A small audio captioner, trained from scratch.
Model: encoder arch vit, encoder norm layernorm, encoder activation geglu, encoder layers 6, encoder width 192, decoder width 256, decoder layers 7, decoder activation gelu.
Training: muon at rate 0.016, 5300 steps, batches of 192.
Data: trained on synthesised imitations of 52 everyday sounds, one a clip, 39062 training examples, 26.1 epochs.
Rows from block 3 of the audio encoder of a small audio captioner, named by matrix and row number. Rows with one number belong to one neuron. Each number is 500 + 25 x the weight over its row's rms, rounded and kept within 0 to 999. All counts start at 0. Numbers have three digits each.
After each neuron's rows are labels from the 100 clips, of 14976, where the neuron reaches its largest size: "top examples" is what is common among them. Only what is clearly more common there than usual is listed. The data: synthesised imitations of 52 everyday sounds, one a clip. In brackets: how many of the 100.
# gate: MLP gate (encoder.blocks.3.mlp.gate.weight, 576x192), inputs 48-95
# fc1: MLP up (encoder.blocks.3.mlp.fc1.weight, 576x192), inputs 48-95
# fc2: MLP down (encoder.blocks.3.mlp.fc2.weight, 192x576, transposed), outputs 48-95

gate.324:480503545475505511497462527514540508500526511503513511486472453473513526517498517494482495495523459480526489518505498480488502473459481531532413
fc1.324:511499494509526443504514496473471522471469512504501495528472499518524533514496512508498532473529512507539463527518493477548522483512575491534505
fc2.324:487503472541471534498532469481545502521476449489536471536447461525493541498509498522502468458484533494515541502497465529541467509494486464549494
top examples: spray hiss (26)

gate.129:496505541497509484548466514429558487507463500523521512511545502480516471493498506515533491454511509515492478504495467482502494452459469509551482
fc1.129:496478411472518510494547514473518528471500463549488532478481494516525511494522492492511539516462491492467508491478496495530549520508492548461510
fc2.129:464558463463463483516466460519508492502459504490520502496508494573515525520513527512498480472500531459528500461489532474490486496505518485467531
top examples: machines and effects (69); sawing (31); whoosh (30)

gate.368:456528482493490516545482492457478475486473552526472514509498494496494488521500474497522544479447518509466505508507550545497512497468503491512495
fc1.368:548536494472493508471494468465495477474547525510488491496507461469493473504499492556520556481490533499488501480520509527534510481513478506471496
fc2.368:502484536506437512466483489477501511484537453534511504543554488502507524530480535541524529550487513519510508519448520507499490481449522487510474
top examples: quiet level (80); white noise (61); pink noise (39)

gate.371:459500527504558511476501464469542482493527485533489524509450486514471520499485509526513507495511504504494547473476481475487494507455501432519556
fc1.371:517473486495507506497478529532490495466487497508501494502491508494447485462526535470485482519489518522516541491482579498467478493483488481516512
fc2.371:480532534525488516508550486483510469496510509492516532542494471506486520501504496527528523531473511521474493540469527497523484509442473507453526
top examples: pink noise (93)

gate.467:516524547520473459507488503503520521458461482513525535515500478563525493524453490484457506488489495519488462458468497511502480464523497546524493
fc1.467:496494510476538500489507521467481467477499519516511509491473476481492494474540480509526507485532469510486526482516511496512485492479488555491517
fc2.467:474487518485493500518508490505494502479511478491480488469496529550476510474451519505487480487516525504519508449494511450482507459511546496477478
top examples: animals (59); fly buzzing (29)

gate.374:489499469479535489483461484473513478483519524540506489499512505465479505516496465482493466535526471492490480511508525480500497510474478472521479
fc1.374:433516509467517477518511496482433516491485515526479492512506501501529519512546481527462491516506474490494533490445514505514450511475494505511486
fc2.374:507492555522496520461465559484480497504515467499505527535481486560470519477493478526521478491465494519506524449515531501515481456508491478500540
top examples: white noise (88); quiet level (66)

gate.422:498533484506510523534485500469512527479496486532479526449498522459479538537471437488474504480503510478484531495570508513502507498527497503471484
fc1.422:465513526523511498494475524520551513482500488487526483500479523510563524480535484495502477484485492535522477540484508474496462525480504459523499
fc2.422:467507507526519481542466486474446486520516527492538479496452533511477514501491475534489506514478483511495512485526521490497533473487534512547515
top examples: quiet level (62); glass breaking (36)

gate.530:475497554491553512472512472518497467516491506500470543461471504494500479483486500514493486461544501530524507497489513482494461543479509475518481
fc1.530:486511476497502498467474492503489487482512454534463502484482529534498531469519512490493499498481516505498494508463498542504460529508515478515540
fc2.530:511502500464469482494483515529537532499521487553524497521467457487526460525520498515488496470463514492513548482452521499529498512532455490505430
top examples: pink noise (50)

gate.509:505527511496499481501494514505496482511523506458494514491512494439495492458420503515493494485503521495473492519530540484501515487500481488546492
fc1.509:534515516498486526534524468517481464486492490483480475517550498471504501457446492514552506515503542499473468503540502489540509514522497516530498
fc2.509:486516513468508501533521497491501512491541461471523495493528507478523469525497471488491519484465485501515529517501522485491525533509498540446529
top examples: quiet level (83); thin (high-pass) (60); household (39)

gate.73:527496517495475501546498489478511516477559531496552514513509424520484472558510468491518475463495477501514531495491476520492495497497509480470490
fc1.73:506508521533472478464501551544498539496483519489515510505507510503470491498441480535496512514533539525485510514463558545493546523508484524475522
fc2.73:516522523520514528460498492532510449463523471488481494463509513541458513489484539491522544524538538526521537511508538497520498518497466506531525
top examples: animals (41); bird chirping (32)

gate.401:513494504500473513488554477501467496508485446495490463459478481535554540506505518483487542504523522467470482497488518538487456501499468492480542
fc1.401:474492498449502491473484473493509537471501438465506447539491508503545467483500487538505506498470516476499501568480505517526516513522527478467454
fc2.401:495502523500532510427477498446510519517516489479500489493499530509471488509527496469514487492489542537510492519498503546508505492457482499474483
top examples: animals (42); crickets (39)

gate.379:500522512471492510474487465482460505482518545506472486492486511447487508466490482491474508507485531512521495514498497523484489519528527494511485
fc1.379:494483463492554461507536519497538493510485460506514515538475509549484490512479536481529531484472501521489511516542490477527517460523444533508525
fc2.379:485484498508486525509521527504502509510478510504512509473510504472521526489482496516538520477526459468491468533463468518471454487548473466490437
top examples: machines and effects (52); explosion (46); pink noise (43)

gate.538:462459461538518547463503473493507518519523482548524514487535516540517514496490508537469500475455499523489460485532472472471514517511521488502484
fc1.538:507465464493498536476514502501533525517496478528476501457542478536493492497493512529481494482494545531459473500484467455479516503517552516480493
fc2.538:491491498486518465476498525505503502479533502524487511484521493480451508502495502482532519488519547475483475539518497462477484518553486489528485
top examples: spray hiss (39); waves (30)

gate.498:463490499505530518549482502471499492480477522510530510523467498544561549531504507523481517494522535494498495494481499494538510535488473491504514
fc1.498:458532510472540508565527480502479511499472490530498530488477498496482469547522490503505490527520532452504500530498485495499497518460497495481504
fc2.498:514503504501494469461543458475516481484487472559510530535474487508511493530470504513452475535499513529518460501523502463481498499536494505491501
top examples: animals (84); fly buzzing (44)

gate.574:489486517501479458458517477465511518468468558500504539478533468504487490514516474525507534503491493494483482497533496522501503478467511509442536
fc1.574:479478547556518485429526520475469470485502499517493514518485501530440464492516541478481485519494477526494489514522533506524484449492501513511513
fc2.574:475524503499499500520494516508499465482514526507555520512538560509536489499454515514542498516509503456501481459475501443501503472491491521508490
top examples: pink noise (34)

gate.529:501543482517486489505481482485496463514511487482496523548532515488538498505471522490509466474484516480516484519514512513535537503493540532537481
fc1.529:524503463514507479491441466489487533534513526492514519502527528542469534531485444483500543498520518498547502493503532501484478463464475507471503
fc2.529:526506467495503515492521498505481489498528472485479490469508493502535470495537480482483429482493504524437528514526504484482537526451482477485488
top examples: people (36)

gate.363:552487497527502507529497505493488525499472499498512510502564464522551514488484534497462514465476506507432500526495537466518511510478517532470487
fc1.363:456474518483447478468481527562501526519508513476458459532472498509505500505535487511494502530480502553517537459516487500520507483514490469510452
fc2.363:500470485502517536541524488493460464512482501447510544494463508502461518478516501509502534515543474544529521538520481505476509470505543505494489
top examples: machines and effects (46); engine (32)

gate.544:517510456504487461513444548496498521495508521462500550503468497473461562507538473522539521542501507490490504478507479498526492502500483460519487
fc1.544:485545489494463498486501543479482492470479508507493533522499502538483462489509517514504504493540512463526563471452486502489474549492485484467487
fc2.544:538484496514524497461500492536482496522512475525515540488471511544516535494494484544460520489458474482485500539455532492495495474484478514566450
top examples: white noise (32)

gate.49:492450525514517490457509501500497541476504539561432518479514529503498467539468530490519484552487549500465457503495513451491501511477499485473519
fc1.49:490522472473495522518478475486507486516450528498522504522513494503516523526514478524462515498474492490496532474490516495505505486490491530499555
fc2.49:484509474529510492527552493493499442511508556447472486458508504466489506468484510496504497509482518485511441500522525473506496503488472510468494
top examples: animals (72); meowing (36); howling (36)

gate.559:486489490481478471487503521529518495517488492566514486478432498557515448544519528490481512521500542512518453480481517495466534460464533478486484
fc1.559:485493507488487534546501514499481515489524491517483461515504498507455504502516508499456521489459482480528569487543526450478471521524478495485479
fc2.559:562534504538512474513495536523518509505526508513485481483476535444484497514458527493475525508464511514477474488473472495495465443479516502508516
top examples: pink noise (50)

gate.501:497468486456468443526512533497505478517529465487474505499455535535490517470463500470509485489536528500532495501511500488510479491492504522559506
fc1.501:517473485530481487489467495502525486513502515495503496478492492498493517522509556508485479454542492535522504471507525511443495545511502476481533
fc2.501:506526543472480540452485452460538496525505471510509475475545515475505483508527490482503513549501519487491505505484470478486547517538542485501566
top examples: pink noise (63); muffled (low-pass) (47); rumble (35)

gate.34:462489506508526527480512492506534515544450489493518495510504477515494429490509506470538485546506521484497521515501483481524503501512465498474487
fc1.34:497491495561490500506509463525473532534501513504510484501504471518453492550526495492498500487496460544477521498503522477524530488488480492493473
fc2.34:548466473470522526513505523522498482457474480502495511472493505495492469469466482559532480482513522489484467478508536510504462505551521509521531
top examples: animals (49); meowing (41); clipping (30); text has "clipped" (30)

gate.337:497513503492484474506493492456481508480499535491473466512493547520482518537500536510481482501491521501462488489432507510505538483488549472505525
fc1.337:489518499475515438521482470487490508525503470528481506521508482503472527497512443472493516458485520510492524504557521438451447510477508515524522
fc2.337:481511473482448533558460478493548518520565482488499471513497462479486490517490517503506473500501473518475529514471516553479479495508492486500506
top examples: people (66); applause (51)

gate.516:501557521466515496503515510500527506535572499530512503498490502478476497489558490462492486499515486487508507415468448481448486493494479492496441
fc1.516:519548517478512529540516443473502471484512546545524540475557480507473507502441448514524481527488518464481497476494483523538485510494521466496510
fc2.516:548478480526503504491500511492520527545495460468532489479504491500509527515480481465508462456516473497484501484512498524490503483529498504484488
top examples: spray hiss (34)

gate.268:440503526479463532484480496492521502492489524480470516490533492498521498446512515510485499490535529565523505522481465521492493512488479517513489
fc1.268:544536477514505488474504493533441525509476474502506479505456531556509485465510516514456531538533486510509509500502551447517486515516497478496499
fc2.268:522487474489531477504482484526499501475477548522512492484491488489524474540500498507474517530493507479547523521509486528493494530547504444484459
top examples: animals (66); mooing (30)

gate.338:499508490486532493529487502466502470497476527489516532476478511498482505489445482488505509502524499454476495523477462510472503439514563484454501
fc1.338:509491484501523468521509520492510521503487501516508521507505491517495536546523495502480523509456504491559538521523495484484500528448447473517516
fc2.338:490508506490488481481504489511488525516523464493525461487529486493495512515531506484555521495440491484478458487516522490561514488515512483507528
top examples: quiet level (61); people (48)

gate.25:494497496500551499494490505492497484468471509509545476457508537526469490504525504531459512498507445492518489519504510468480478489475499540478506
fc1.25:469445490537502515485568519496496458527494505496535487514463547526480502486519494491476474489478500498513525460553530513487506488487527505523453
fc2.25:495469503552492523556495514507460521508486474488512509461482476512492496522517484507437567538528495509539504475502488500515508508555562526514495
top examples: pink noise (40); white noise (29)

gate.43:538537500493477482481530496524488462468465481462489527526527439507498532472497454478479515482473466490474478513495512527528516487520508491474520
fc1.43:524514479542443472479524461501511470499515489458492520534520468504487513458492457521476479519491455488486488493499490486510483494520505495516535
fc2.43:502505502495482484532457487514457451454482460522497469489523477539468497491531538508512492490510533493524512469528431510492523500481485476493484
top examples: machines and effects (54); explosion (43); mains hum (36)

gate.424:452478501493484476492487484531482526495516477517519545495511479490489533431501534546507502466546511523494517475489499454462479480511480522490509
fc1.424:464454514498517518508516475466503522522483521509501508545473493523491533492500519551465480531481490497479504525525495462482478497462527488478470
fc2.424:522496518530516481518523496548501504495526477511446484484510466496484533505477470522499517529495502520481522545500464454514527538498527475448492
top examples: pink noise (52); group: nature (41); thunder (34)

gate.562:486487484544463498518520460473516459478552510488515497509479459526485472516566532504518462533478550486470488518476493510476430487504478474506516
fc1.562:507472485505508503495514453507513493448482458522475475456460493494495434489506476529517522541536498520498480514495490518485514480487510483487501
fc2.562:483512517517484512493543522483440494443511542463493501520530526517497530503442501503504480494509522496499513507534473480499521472501493483465486
top examples: machines and effects (72); spray hiss (30)

gate.377:490508494510507454475474516476467542514498492506534478456476532442490511493500503507476548512503474516513530511510492491456521510546471487539513
fc1.377:506488520540524476476458540527488529530476513462490552506456509506470528489524479488465469509501484532486561482469483526495491462543489468532477
fc2.377:494512518468519451504498502483468547531519440516525501500496478512544501512484504539483522539488515504487531538512484457513537498506503506470489
top examples: mains hum (96)